python train.py --dataset="small renderings of single solids in any pose" --image_size=24 --activation="celu" --loss="binary_cross_entropy" --optimizer="soap" --beta1=0.95 --max_precond_dim=512 --adamw_lr_other_params=0.0015 --final_lr_fraction=0 --weight_decay=0.01
Rows from block 4, named by matrix and row number. Rows with one number belong to one channel. Each number is 128 + 32 x the weight over the matrix's rms, rounded and kept within 0 to 255. All counts start at 0. Numbers have three digits each.
# convs0: first 3x3 conv, stride 2 (model.blocks.4.convs.0.weight, 160x80x3x3), inputs 16-23, a 3x3 kernel for each
# convs1: second 3x3 conv (model.blocks.4.convs.1.weight, 160x160x3x3, transposed), outputs 16-23, a 3x3 kernel for each
convs0.46:082128132158118099149156105109138101117159113085136153106142161147105146115128124150079093088154144155107109097188177160156126139162107116085123055102088092095088092056068065120130045075120149094101157130051101080109
convs1.46:155161133101160154120151119136129123169143203165111138124119111099144139134100129096063164123163165167175090188140205136146143161152124102117134134128121104109110013110144081141114109119120081136096159143097191116106
convs0.47:150160113104122106153136116172154101152141157123190156188123073139108108163129138134132145102126186119151153098143130131125150170114126140089091103147121138115140108104153108148113105113159096072142145097115147139118
convs1.47:149167123102093110095126145151104112085126115140142146131112133139071108165162083101115127157125173101118134128104122137130106113109096134150124117074100138126094144089079107120103114109158104120108130123126139091141
convs0.48:147167126185157167117142148172178154194165188100138185124118134111074125140064074123111212144164140071112158128150141122162169125124143107016000161120074149112106163087087116117161141132137091103131123104137130128096
convs1.48:137121104148138127191152131098102137121151039097125129099156116106137148068067122105093142106135113139118115098113103176137134154104161155214142106148170163095162160146129144173144158170155179125087139130148159125157
convs0.49:077054137130121129175140102159163194094119112100095085128071131122150104103155102129116132144130130166161176134146116140138121112109147121078123085083073170109131158151156181151114114108106079121132124150105188124093
convs1.49:086087150134119101084150085128124092191144133158120088099121113122163104139060153145200149147088151160099129168158148115145147124139176124143170103121164085141113105114131162144118067196171121123096138125164050108112
convs0.50:126129122117158124115108133112089114102136152089114127156126158099135126051090089145134136163099182165145149130135101141171095113094061128127122087178143151120135155120114098119102111134131105100140137114131130146120
convs1.50:114137140149125156135116096128116077144069091132117153140177132151143107144110139119147119126091172145146183125157116133146113161132152101106141095114171100129038110167127095152085143099069169127148125154163163140186
convs0.51:133132113131099118079098048125162222168180249188233192194173130139098127104099110172184143167137133105107162128118099139124127120134157086058119076099148078170094114082103126162137151174146180212190207177118181161138
convs1.51:107117127101160069101135097053163155051113048107130084148083174149124155130077147156115147141105180080063167127140147084143100148175148111122137150047161099047185146140171158119070144131115151179093119121192116093171
convs0.52:181117058084082081110076105134124149115165129136086118133169133154178185112173219143172132142156077146049115120124135131184177166142098140150131115156129160176139072074116080074132126078157110171199120126138123183102
convs1.52:102072119067144171098108082055106097142168163053135088135073077118097129111158113139180144106168154152155125178092138110078116090145079074079089124126105142097069108129170081102133107080124138152178111127106125109147
convs0.53:133144161103153139113085084071101099066082188136120122150191162143212161114133118108149195096127100138139141141073115105123140085108091140120118119109080148097138163154082193089099171135141141061098151144063115139153
convs1.53:128116097088134140117079151138149128147107150089118123139152166101115152098099109152135171154089067124131143161165171109131148092091106200140090099168104161136086189131097110120113211117083145105149151096196099095143
convs0.54:148120119115135116118134147144090118135125129104131119118139147144119147169173158159143119089163144133158142137172115177131158145151135134091099120153071103111143101162138113090114110107171118073101089090124122147143
convs1.54:091147083120094107103140139136134108119083079122116190121144135145131163157152091082091098129153230137169182141096129100071106103094146136081109146141122131109112203165121166090124162172116075116151101128138144174138
convs0.55:163134150121062061057067081124117109103095094149148125129068080126104129164149140162151134122083133088120087092101085119084108183127069183167139104154110082149176168131126157136165124119149146112077163116111140170096
convs1.55:109120142132155123104115121088129090100080108113073117114182130090092139060073141108132106109104105061116138109151127159103077142121066120165096133108075125080112089100136111159160160090109116177129160196152194119085
convs0.56:125182146174150182164154114160152155148180153080138180152116116104144147132115155134163104157106111135192192131139087067114119081055091130158109139155145140131109111079115043108120090073134154193122148156161130147186
convs1.56:107197107073127100104179079133157147169124160133151186121083125097143152138094151144093128115055166110152147126113184161099180141166097163146114149188143151178178121121128088147151117123156121115119112128109123125076
convs0.57:150140150175198180144180148176128155137134104104100148197199129120086092116057055148149187158079184162142088116141133126152085089071134134103135164095118123168110112176178154110192099146117146152193168108158156156124
convs1.57:106134173125103137135146155105148120156116114147125130110144118147131090100138136151077116122052097115130226136106107150089057071111080129174169113080163116087146141151159115098094117078121153136182155095115122124095
convs0.58:120081077102090094113065131110105140128128139147094119139115122075131134074091150126147129127160132163102110113140169141189112148168104123183123097114077149160119063149202110135188169221120137133124175178128172170135
convs1.58:047149122141127128157107127133095103173115104161139124108185148147205091123148071146148125130127123056087127082132102115136154132152089099097153107136136211116110108120154138148138129125104113154149098107195111073149
convs0.59:138103109141172155161216171176205177139163110074133125148089081091138113149129121107177164160117173131159191148092111103136122121124122070055161101066099163137092138170153146139089072076099156080106105115146137159212
convs1.59:141064126183101082123095131124130085164171196175193121133102117113120118144100080119132120169195095153150106160122109172144119105169136099114136173102124123156143153119110171118098134093174150110137102084080113101188
convs0.60:089101151099106130114133146098075109095065060099058054137117087139112131126137171185101103133128141138113173118145099107144122087080121172107090119113079129094106132157114091130157108140147167130150037149173080157151
convs1.60:115105095080124118127140076142138067083052049123146145136097141135130206108064121139178158171203138176159111124143095137123122075128111126099037154152152157123080112114090116105083134099112120089154131152063186127164
convs0.61:100122132133083169159145166101103131087137104104092121127125167132171175111183150133146125092183130138147102145170113072129145089052073114109079146109123116123116133080093085139065119108115128112104135143110116134119
convs1.61:144165132180198167106133131069169121081177131109128101133123119123079104117089116179143150101193154149116100135127151169155162118094156148177140168100142106167105169086158109103156149124145147119110206141112163108099
convs0.62:121151122113093088132087097130148163064102159147120149166157105162129128121162145139183151118142135154152139073149149133137123077114129133131087112088156136094153118093110105050106099110140107102110120086123101127109
convs1.62:134110075101109132086108074193111161159100114153222167112156122154084112156109172184183118138153165121190098148132130132130166095107126106124080142061072166094050163162101109149054105146089136156089122156148095142127
convs0.63:145123142166148117146142108103119101097097127076094133113148139104146156112139167088105145121097165152105168118135103133135160130143126146147118148162168084212177153122137144089075119121107115102054108099118070116123
convs1.63:070153135125145109135148139101156106168067155130090179085113051113098091135124120106178135065080141132071101093120147150099157129130150106155216067181171100162101163140093123049164121076125190091146087093194088164107
convs0.64:146120086127198125099104111129131079101170119106072138124100099093116102111059134109197178107139219164138142178162106178086126096154117131111084082106043134105071142129135165119091138123119087116111150101165150195153
convs1.64:132098161112138129121157126134201105086153155186150119130133111160137178099162100178199120150182062146090085184142148156140129081083097136126136142175191187146122121113138129191053144164115128151100124165071038110097
convs0.65:122102128108099132117069074119192127106114114107145110080106136062055099116097146144139145143107146174110158137108118086169113095089127092068122179153118144130085119096071060135120117139171108079078119148100200158153
convs1.65:122128088152078108168124137072114129091163136119114150123164152158156177122134089156144163149151108162138136140155110070118166102164112134109120130161156226160161092133185148126092070152154124114138143072159092130135
convs0.66:166181131157155120129125108120134145119086148089087155122153174130157135108159159148147168165149152137218147131194174154120134102134096115107152159109121116136139129108119099146130110118107100078087047118116119115120
convs1.66:143125149174150149087123137110104140116173171106102085128130115142160107167130167137111103090137099141122132126149134162097104145115112096115129128117094164122158122184130110187102136168133142108118111103107136140047
convs0.67:157154131135119157055112117124089087108145092106111141051071117088103119112110077123110091163094092126084100105142133112074089140141090084122113058086145151118141134073065084129090047111061145126079131064100113155179
convs1.67:121117094066069203067126178103163131151146188092119119180178140132168156123168130134114123057192114085055039120118128169145142202200128119144125143128148176160144183154131095131111153111105149078109195107076080078144
convs0.68:100120092090141102125094121080041039137099091147144124131140167172095134157154122112114103121078085176097143132078141054107079103111122135143091095075104100141103080138106165116126175143104088098144105131134094065061
convs1.68:149133105175084156114104182119131168164145052108059129155080117143097128132107118129080107146060068144157081121154167203134121127095078096113136139127140161116092123105082082066089134176152109135141117107107132133063
convs0.69:141153142151130160134136134130188131157158160150090168110139146095092196073130127135130091099136074089110141163175087158100127166133141146152097095107143102056110139100120137134102106084155131135150133120139175166168
convs1.69:177112110118147119099097166135158123145154130123120120094152178124089154100127117171196108142137105095156166132156144122139162137137169085098141128098132118138118078145146127093182128173147182079118180145114090114077
convs0.70:113143129076132081086096078164154131134107132142193110115154154161107146151156133134150184149150157160150131124153154136151108131093105080099098111101093132130139109077086104110110106087132172165125159129142190211192
convs1.70:082143135105105100158101151100189111114171082109061141137106136115109127111105093142164137141072167167140152148168115136098100147122090096074128132118129103116142153117105145082093112123139079151213120126170104113110
convs0.71:178105161136120148095150124141159127137107124081072109106191198120153152087106105157123093104119109090073124083107095148193141119095088168147178174120122146143097130117119118150133156108120112111130102135133152136104
convs1.71:127133102126115127143097108100149119054198153105152065096082118109132107176094050084170118076111137117061125135128095088134099094076115114175059141152134153052137102129117118192078127150162151140141122192194097108145
convs0.72:124101100094070058120098131146135148142197178145090115125163159115117153095109128086082116114093120129122143133117136108121106126083077156158099073168103121077099096146124141104177154175137140155125167112093131161203
convs1.72:118103078146137152101171150154100159187130123137096093095105145191190147134142122120153135125149122185196115149084136125145168124147150135154120117187107131133200117140076113111109067054080064154154095241118206188118
convs0.73:180174176153166183101101134097111109070105125106132147076108114107163142103142243157152134164144090079099129162093150153088137103161118099051125072102151117109157085108128080145138159178167173121159180131150082141099
convs1.73:161190109131129154201111129149122117107138162112129143176164166154054135153090109091127087144114085140142129131148141099125099174117103140093140116095137073108140073073147068107198137138115096137145121130099109132151
convs0.74:139132111121112174106102109130126123109107095119099073119119140084116131134071074178137128096154156103100140105099111101145068125093112176156117176125135128164100096137141146121125172159148134107088131103105147130108
convs1.74:094156097127168120186143107137150109119096109050115139159093154158109116124144121152072137170068096123165114129116162137045155195223165108135119172085101150112128164115128130209054102154112128135148129147199154136145
convs0.75:156087129087114106156156052139122120139174148149144121105115162071123171132159118098132137120122162156219154097096093080112132123127205136168136146083082083099124187160110178169209214203202090088080070124168137158156
convs1.75:169133115115191134082113109219143143171129147143110159137134136163135142169123069130159184124097112209183133109159134163177142113101113146192146191186103126091119127074142120140190142148136126187143149171114115139124
convs0.76:136155133152102056177155132141115107130120102127119118175167121124151112128112137098093099124156103140172162161095096151144117140130051066140109095132119147136110179142100128188129064157181120173165179171124142149119
convs1.76:102180139144091139134118139102098091150131167200204133143146115120190209128173194151129155114104121076087101114131135146115116144132098122186136153143095093128092122220085131150106142134117126132086127177096144207186
convs0.77:121063126109108126117178163120053143098120189105196186159079162132149101098117084134056118131089096144182155181143117148093152078138134153137195099147172165173085118147161119119102174097163122086095075121060120201150
convs1.77:091096172130151174141158111085127150146103096062145141127131066124123144055118047074074083081140163131080179141151100156154108076098155149170041074159124098094152095174103139077069114148039082138128183124109133065063
convs0.78:156169141132119168133185166087058114120129082136135129164155102151120124138132090087132150134149109107103150139112085112151109136134118099102091115072078104088124114131097116137149206199168100126157097123120121099085
convs1.78:108142164138169143169193118130080068176126168090109152094142131154146108123110135167146132159095117158139143140116151167166155158128119140094091170081115123158174093159098085111144114085091161165135228158122105040114
convs0.79:165094154088098122112081148115135149076087140036081155172152128142158180101228153096114095126115124110139140159152139208149164166181135179190147142136109165055123174155134124162114082069080142145060129114164072076166
convs1.79:135126109148176164103107173135125135081141165150152154141109077114126097155126120088157165158179180165158138137146092111082113128104129130112130063135123121130096034179125113152198129163135104100117139167140140098140
convs0.80:084141128097165141117127115159092104122123168106105093119049080027107124102147131135128127127129124135098106108101114124137171160134097085114102091123093150088116138125079127098139148126121139161141119139103165121098
convs1.80:126146149098122138154150098119133161144135106131104121151110158125142128119128087141156139133114097169135100136110123143172172170125143128161152154123114171114091102091143106177139168146114135100096160141084178098086
convs0.81:134152109175148089128064096097123153177123075134137111158169183138160136148158080083132118094114076127101133127143131137116159150156102076057105121106076108078098132139090084115124081091090130170149165187129110051070
convs1.81:165068109131186137072116160105096159104123153172102086196172172132156124101092073155172127180116154091071106123113165111113162089114137157144145159145067116150093162113150121178129130140082054092149127135127110134117
convs0.82:158154170172129143122180129150144174155123153118163132167127171122122118097132170154120128143122157142177135138121121092072090104096134164171105077149115113105122090086091070118124069125134103112081080111094114121135
convs1.82:182144149148151130159113144095118098022059169104114141147140121152088106115110083141145094103166134088150167096129128130093093165184163089122125165108143123103110128138088150128159171135191149097157180140147214123156
convs0.83:159080104098126123064121173119173225132162235161191134134128108153086131090085117114081060077104115140119174152087090099082045087069081114142172140110163090124147091134181172139157154166110170154137145184130098131164
convs1.83:170163168088137094069052103152144103092132124115141138168111125090096127130140135136114100135160162131179176186115089152117068103138125132127137119097149145104065087154093181124147143128135155177121135140126132125100
convs0.84:135190116127119078082086086109158123058115131134140106073130099138122125149168163115093102119138125184141148133145152100167176113174129092134139164158121082165126085118107103090112119065142090135149121093156155122162
convs1.84:061163092096136114145106135101136130204118144129136100114075143133130107115111124125139151183161157082157179198070078143155129118175146097094110082126089184137162185118121166155080108108149069121135147095066117162080
convs0.85:138093119120142131139145070111190184138133180129160178097118103071131125141138105149154192178144148142123101100089155148136144146138151058056054072108062132085126136109138147126176117144129126151087115082112114125057
convs1.85:185130147160183120191239076132196180119159131131100120139117108139167140156173168126138144121150163161167091152168130079091089134125185174156067148174119137126083151131116122079104128139100102103116153111097092118078
convs0.86:110103105148095086132078092162154093167107174093148139126105123164166149104146115125056157111129116106147143149170069205105139158162112129102117137150112127120138107113125085097113144098132156128064192135118165248202
convs1.86:173182103111136080163061078135041093089164146131184160173107128107134162094099175106138116188147164135088119123128122157133129139173182131159104099074099106138094143164127165171147114217214188162124201142133121118162
convs0.87:128101141141111111144099052111110092132077148137171124096151126139134146165120088092116081114163167131150141151161143146082074117085108166106138105204183142132116157114133138125139155123113156151102153094084096160109
convs1.87:130167091145102134070112165125075075153088102136142127131114131117114170123146082111113152143117132172148114100141120085114115112101125162109139166093124104101093168145190115130172129127119137111157058137175121155075
convs0.88:134124114166147095151167122119113157101117128119067083131150094141209089139140076140128140112200133075113117131130124117145083144081104129110096116074071115072046106112163079130137088100098137108090136096116149166128
convs1.88:128125154105136139139081097104110160129075158126098138143168146131134077183172054129104105135077160109078116132187113196177080145113075108087120168043101055128097155159120093168151131139131094097114094101143103117178
convs0.89:179096094125127047085110103145119143131131104102139171109071103114118082158110113074171169085138244138152173121159174100144212084110211144056089149139068205093144144117115144107121115106146119117136086146137070159105
convs1.89:112180084089128121174169107116131128139155144073125179123141101124140111130148098122136078102095142103107133119098140118115116085127120131153133186124160149162114076158141111103160114148138139113150174093122097080121
convs0.90:202238154249196205180202156084126137138120111147128191183127132154182135107147123147134158132156156131137134129128138102073140095062136150116112156129150149145155145132113134106135080114152110104085110070053105071066
convs1.90:113107165103145120118158088062106119132150084160173120118139130132109076078168156137089119142155172110123123110124094127216166167123157152165126085101136117124167089100090124138154133124165089119078185129144168163165
convs0.91:108112079133131119140165131105128115118158102111133087112130144115147065146151113136100137184145136151137110152108085125134128148117117090094106069114119061049150159119109180134178160154132139119100118114148147133184
convs1.91:091137132095158154096162142136237107145194100080088169155115110127099130130182114143114120098138104148118181164201156135208181095144133065140163099146121138126070175152135123170211143137118167140107105123154118197116
convs0.92:089106145135152193100131157049083191082179118158146142051105084098158180149129105117179109105126112072111144084105087108114128180162146074180135069148151114124148111129058045022089125065102061091107144143091148140127
convs1.92:129176163116074169080121139097115123214089154103131168139117119113090078140133171102093151088103073172176013207160195149125094084090111116144112115125074112181161130129101130067171149084144157151120079159128104146057
convs0.93:081132171135178189134163148078095051092123107129128161083143129067084147105150075109173161125129140146106105117118153112111070105153141147122100152146132136118109107077100128124102131092071119169130174148161144163220
convs1.93:134193122144169094139126101168118119146079116129142118099084169114172146155129192159178130146109106098122133141129148129149180162112098110171100127102145083118150135134127074120164084172126184161129159138125117190174
convs0.94:088120156117151169129151125153116121108102125099075085158103157106155149162154118089104111132113124129158190137144120118104129105126118070119147081139161096163233155178184151127136139086118126158146170159215200187174
convs1.94:125114143154118116143088088148185090192216076109119093124126165161144148122101138158090078156059143109127106077095113187155098160135123094148099132111176176156224145099100136081179095142164162133124129131137181125145
convs0.95:108092131154120092137123057115083135087116054098063087126123133138120128160146090123121087135119101166126127094120107168106053156120056079085145133055150124109114148160147162146136118109138142149149102109127120134124
convs1.95:104090113077014082179130090127147123159114143160179147107095078126110087084126088085142192123163165151118137134135117067090150096075164167151207136222163128221121179161170106108081104129128079069105134132114145146105
convs0.96:129165106157109134106162147094153153134111177134094144068129099131115122145130136145093132159150163128170138143139121173153111131134126115152135127144112114150156174146115169133134138141135097106174134133134147101081
convs1.96:073120115106115128116091075164053129155105058154133129130072092167131151151085127100129133093090102099150071161098073164108074090101085135142075089148197092098152088157123137175137119096150123098120084169083136162130
convs0.97:128124083109150178102147142153127131154107127144112148119144149128127176138165096167168126114112100089124067167109134135096071116131136124112110126062077113100071128093092108099123126117071145177168135168149131175120
convs1.97:147079123120098138099123124145164195124102088072069111151107121102118172125115125125221171103081108095131147143109189149114092093101139099132146073117176124175150141129125056155111129073095108087107066095116152104073
convs0.98:124152138110116147197111119088168145084138234081255229126142142144166206161177131127103100142154132124164101182094126131100137133131157091088084114070057089076093083092127082129176113161163111138142065130111098140119
convs1.98:095174102098152142147099177092126126123054130159085145104140102120134107130118148112119114110140170118114173116128096062111098072119084066149119080131186116070130219092131146126105119110138120108180088133165101124166
convs0.99:093146111114095107120126118051073073106063043160128107124117118121118115088115161154150125097099122097111146088070112082113131105113130111094085119135085110126174092019084087129106085095095154182161154098160140142155
convs1.99:127125144157129074158170121124093140066110133080062082139143145140140122105169114079117091060094093111101109108066064156206113174166165122134107128130196084137179064129173087129206119110130046104153161100146113154101
convs0.100:120114144129106042111140095188166098149163167105138163108133120120094088138139139151114109108132070108144120092134135112148129129117125102113127110108130110102132116115085132130198126111116133179161213125168119181143
convs1.100:096101118150129145140134107136150172065050144036063170159127053150112147104093149082089139151106178109142160200043113152180090098145103152054159255207067119110118129097083158199110128161095091095119116166099157118152
convs0.101:100144148082121115032100119131130212098106148130124131119102157094156149111120159090056114185169103144121087128112146131116105087141099116153169103126145172114116114157154096104179122139150060074090089145136109087107
convs1.101:113136141132129141146185122140067098145106076148083149116130160097185148107143141146101110121186106037170174139121099167134079065151112095132132075091081132120104140093120131120089072123117107100139160161115144151050
convs0.102:142132116146112159103145090134075113163075091218192077094052114048095118106093105155166135177174106134131166163119074133132102146144101136156161114114164107099107084132133150123133170146144148113094163134109139144153
convs1.102:182116161114229135168159144135125170134108086148088104084146098155105129104129139163115106097194115114088102159169084068130126127089128117119199159156147088144143116191153151123131108120150113203163185160110174137149
convs0.103:166150103114158087095094081178098080164108076116105150133129083123135090099154134192121135135144089148146120139154124135158095101147138097156117129128046120145115145135167117164127141113135123087103132141198139123168
convs1.103:138144156129117126132089095104120131142161159131135208040149133120113102105106148077118133097071099101125128101131157145090100106140105084095111140136094096130070124117158131092080139174157152109146135091101121123149
convs0.104:126136128152136117154147157084097117058110147088123159124146182121116119110096128137133109104136063105121133126159161186150112143128092125145112145174124117175131059053111069108077117082133100072142102118105115085126
convs1.104:099166139165109126111113151152149121107106105107141148153128152122124138105115135122141180162108140153080139112180104091120131134092131136174090118136109149142112099072072124128126138106062123124146146149162100094112
convs0.105:072093121115117057092024064125153206106101156097111126088046100021076083092042086133127125156185159182143164144114117113129092109098086099108085086103108085105110143127130100123120145140127135157136137141163138191128
convs1.105:131124106082138181096144117053135126113058153108133194144134129116172085159066042139177081145141181155136154153141124168122095140105105120168110151167137114096151085174150115171155149181126091087219065114183123101096
convs0.106:146104089096101074145120071144164154152155067140089100107125112096149113127156137101122138082177150148186112162149092154095113105114118141099098110128090130072086117108137116140145173152119161130085139132097154105084
convs1.106:109140174154139118145148118183102166093122164177129101106128087086136147096106111121103113090107110082122104180155098162122140114135153163086153144140110128179135093178163161167125168141062156095098142119071148136140
convs0.107:108177170176147181111113132109107203138133189162119145067090097101114146120132148140137147176127128125096128104148068100147126184146145113126184152135134144173162137109094068124130113143109165138145171133100195146117
convs1.107:128147128153068109109104128126220107167148163068126159128094122127147099089088125132118120186106060152113119152147116135082176086138139195118139155095135125136133091096229119114083145089124134091057130107139141144124
convs0.108:160172151135157189133155115171163124106119157133168173168146125144115136124131151146139138156150170121170127142105079113129089131103123106097133064108147141092105122123119131117109103123087129085100078086102081049103
convs1.108:144127121078118112152142059141111144141136087171143113132150127141161081134147106129146106137126078084119132096097100142105097120077115157125147212098126127173141110162079092148139136143195146094118119072152084125082
convs0.109:124085107130111053138108121132187102155138164148113117089131102087111088159144096106151083100106074170122115120093152157138086162165090085105124054111075113064139106155160156097111118098104112050137088090085087113112
convs1.109:163145102124170082121144136169069155129178106121097077115162173149175156122124141088082176140107111116126163133180119169123164139085076122181088136164139101075142105188099147148172123138106095134095122136138137204130
convs0.110:170174180158098127140152140126100135138124138130151153156131096112129183084065145096142149095161127148140119084140116094116143172162134151151131128141177183175159088139139069114086089036107104124095084118125147117152
convs1.110:111161204188129154204112104140092156128133129103175125077126121119092112139139134071174099155120150143166173098163068107102102078087098091177116074119145138166117125125149128128100091113101077129149046079161160147112
convs0.111:171182150208124168182153149130148166114143150143088088132106110156150128134160118127163138110186150160147154099073071066122090057118112107104116108101115156148109111084148126128146130106118113113115089098074113059075
convs1.111:102107123151143071123126118131063125159153127104140129120139089160137133126127095112130152126131113097120137121090106111118116108114139116089113158117121158105140148143138139171155121159109141111146097159160095100121
convs0.112:113107106170118127141162183114169140198167186150168172102103160090146138132109159174152131097114139106097076141131156142123131132070139200065112104157170098109108114067071085111069093066133106097135110089065092105093
convs1.112:070113122120094157123102114108127151081121151067149133090133079114123108166113137141126128110089071117118077100074119135116127121134155095137111174080125122116122074072186150113076103115135189183180092102151145138157
convs0.113:159114096162134183147158167157214125105136110094093085134141154137110127111153162107127160124162135134110093092059135113144116100148123137091063118035116131141137143203215152094173121147178102077057099180088099102130
convs1.113:145178121087139129088203155179108060112081152138143161109132135094139126112133125118085132132108138133148052131156178156094097135095156121100165087131121132093105161086092105156132136093148137120126170159123116111139
convs0.114:111120114181148077184132124125107100135124146142110136171101113160116114114112138128100132145156180076123133105117141156162125137168168073094105102132109157145144131166149163146087119108121078135166121116113118122142
convs1.114:167107139115129141122202129171145165129125106116101134148108136123087161167144162142144151143150122132156134087058105170123117147135086131078123141154159196097149142130122149163080124091125115131063127147123077093087
convs0.115:099106159123111069077087131117134118155092096112083067140126184159144138124117101170114053088134107109120125178176102155120152088182167103127147125114116089159217105092090193147106107166150150171177140176143187129116
convs1.115:118158147161179146130108114165109155144132138100111089105131151105113131098104142125095131122135074119103073091096076143099047115085133154148099123156079119111096110123097116165150153122130131123119178164203120098102
convs0.116:144171140149107176116110134129133095102117107160136129094101119119101082129143106112096129104144151142124136083023128069118132082077119138147127119126169186157144180159144125085139122140169106149117157148115157060099
convs1.116:148140137109122120129128131189156165163177113120168089135130111151165156108130147133157166134170130099111137128132150138119090103135147112104102105148120132109122195090156111083157114165155159096102103077111162164080
convs0.117:182126134166115119145155081202145080149100090117109074136129156153135163167119123194183142148136138106114131174168084179161144130120159113120092114107133138145070173128142163118157139156146102089064094092070084084114
convs1.117:153149186154140159093117103129197145086099151120134101130142148161112078120125122143107133083121137047126122115099123127163112113118168103050099158081163153183054142150073098144138151116088131208152122231114162129072
convs0.118:076081122119133104100157160102081107062106131093123159136139141076111099125094106157189171200128121153097100136137133094143089079106056046098130103065187087093165104122132104067081173145134085122124083160127126163169
convs1.118:121155137126085177116115166161165075181091098165058122092112116114107080132096105124062062091135125131116068131120077151132114164184122155131120095131099115112129084116098091112131064128114138138153168155156163188118
convs0.119:103117104096099099144089119139132161121137153134190174131099144105129128127156138209113101129129138137178143133100077079116126124130129085138108133090138100092133154145122147135112101127138198100107118177157153153127
convs1.119:108114067112151081126084101138194085106154123127129109130136142114093135099162133162051098158165130154182096126100115133097059155095151112114182089075175154103083152127151122105126086070170099134089093142164177055173
convs0.120:154131139185115058221159089087107176088115103159129113106129108115132061139106036163126151147144123106110149159101157134134114134139143099157127061101183124138193130158117126094119129109102099133100126092082091193190
convs1.120:174081092118097111124131144184115155255154090097181118133139144115121185134143161133094110118074133154126088098136112043117124113079095117077130103118059168122143133163167091139199141143118155111138159138131153148149
convs0.121:085130094119133126174145131090108102051082070126078057137152169090160142087117104131099075103121136132150150138150138131083103151120104165136093133144106123137138134150114165161060131124102135131126084093223109145132
convs1.121:188173141097083123089024151051090136140136139114084109147104134087123141102085126131116123132127090169109135120162152162134145116103157164051126123135127146112084185139149124102068135133089171115128121107166133083213
convs0.122:159141093121157154105090113118165134092099096126108124112161138119127136102123109101103119068135096140091101156164160180120162134151144140110103153107150127157110092111128078083141126131117136127113165084122136121124
convs1.122:099117141146144144135164110153129128138107131122186153094107095151156162176112118161129111150133086099123140125157100142127156190141107126139068111122145124159156130147126117165146171162123062136121144197105122117099
convs0.123:137124111096106104064095133138108089127128115154115151128138106177155141158168081119116140120133185098120156119078141103118182193160150113089129124140129142164150089104153108118140113090119111106109100139205106170175
convs1.123:119119100057053149078116178126134099100055101139145140127148069117102109093159162093098129087132086139143122133101135103075096130062109156080118136138112105130109119191130136105121137152153108192121141203184103108104
convs0.124:046113067122106088084075153113151151154104085103127090144107125102073153111125132142146111088142121152116118138194150142125089133159143115081107116072088083120060124070102103122098126087092095108067146116123154172138
convs1.124:170101124122120097137094161080058112163132125112191104092110123072105146062121149079082144091167156118136113103116185108121099129057125130130135110122156178133134151126094178112116131092113108107155091141096105140138
convs0.125:104100151062157169071161208123115101147132126099151162170238213160227222173148145154126148140109081155116123154075068089149082114107098164104151148159169161135117080121140143139148198170146091084140106079137117169148
convs1.125:154152119111096152169129151098094082120177141123186144145145126128143128185157123105077093123104172108156179146153167168161095164072034052122160184180099153124131146118137173141149140113088147133165157160120154117182
convs0.126:184186148141156077131100146071089105062098093109054075093174130129132150108085156127136098159110128128118144172131142164175149137122143111060108080118084176129091135078111107105123123112145139118118131165151172182145
convs1.126:110089098096131113106084180146099115138147102148091143132090104128085108101088076136106094131204123105140111128066107134094129143158106147120167144125090115181107135152101106084180120145155168146096102158158148204133
convs0.127:130157167171170163183128084138158150114147165142114108166114091193096029148165090062050112098109074159139097143119088144107109132118130142161113097138184133159119082069091081102123082104033088108113059068127103088112
convs1.127:116123119111146137120132100148196128157137113169121110086112126099168137080091123121090149093153164146086082094083150157098119096102106142145086104165115104148088146046137192054168123187087161113104169130143079096125
convs0.128:159135152102147087123094071147217155103133193156144130092102087124112105135137092116130132168122170140169137144093066120127105109114119153134114144094132169124073172150149156129144111169133143135117103134147165149116
convs1.128:128094106088142196126126132131133126172112133148130147101079148091154121115165114132173120187111088142113135166156132134122085111102139156140150082137124107135094195187135175195089119157157162177149134117160106126115
convs0.129:138164196137120147113136095140123119139165108118141182161124131184101096115110099090119202143142137087114097155172167194130168177181162101112112124143158090130150079133168123132126114149118143171148134150157105107139
convs1.129:167134113138161085094106098131190100148127161094155103085110147110152142110145073133125125087098161131128152137165131137132165127113103140145137124131115104103157125111119144123076142074091135114066199122151205143112
convs0.130:140125140113115095123112152112105175101104078104122136157143139130151132152198140135112119150120140162127122127096150084126136094101140158095097118145144185198115139113149137120110170132082049088124092107124133131159
convs1.130:102157072139140184142152174133127153118070111146109113115092118150147159184115124119089070165115111151130079142153155135115110159116150122145124136053071140121064101101172138167175147139128089109116109128114089068115
convs0.131:206141079201146072156184143138155073222095122165216094140104127137110122109160126125153159120127127156145125140126117183156142132158162120084164136106083135150120136151196141156104168143108181150097188171167209215133
convs1.131:148101145181125087121135086077152127099048092102058155113063094168139107166177116123177133134158127107142098164111111126138155095127109125162168092092158109101078112049119159095128164101158094117071140081099113060128
convs0.132:129134141097124101096068040112115121117135176122117192170122076085115183068094146145117153080146145152142139124090134090102109113128169157107077091125134116099109080081105111101098160139129120070107142109084171162122
convs1.132:063187166145132162141132123143106087125025106124224140136139154142114094152148099118122099166068095157170135106132119152086116134147169136138104139102122134137144058169127108092151127127165083103132129142067225134070
convs0.133:147154120095096152133136122112096102093095138102115144131148109074109120120131078128094124144133089151131103173183096121129093110064061086087065102112117144137107167128096101105142109090097152094120143084145153143138
convs1.133:148146167067113147091131115101194092130090094094142137112076116112114182139167128106131139106114167112104165113076135109147134125147062142116147119173150077116157108069149115090136081088131145127138130230151142234195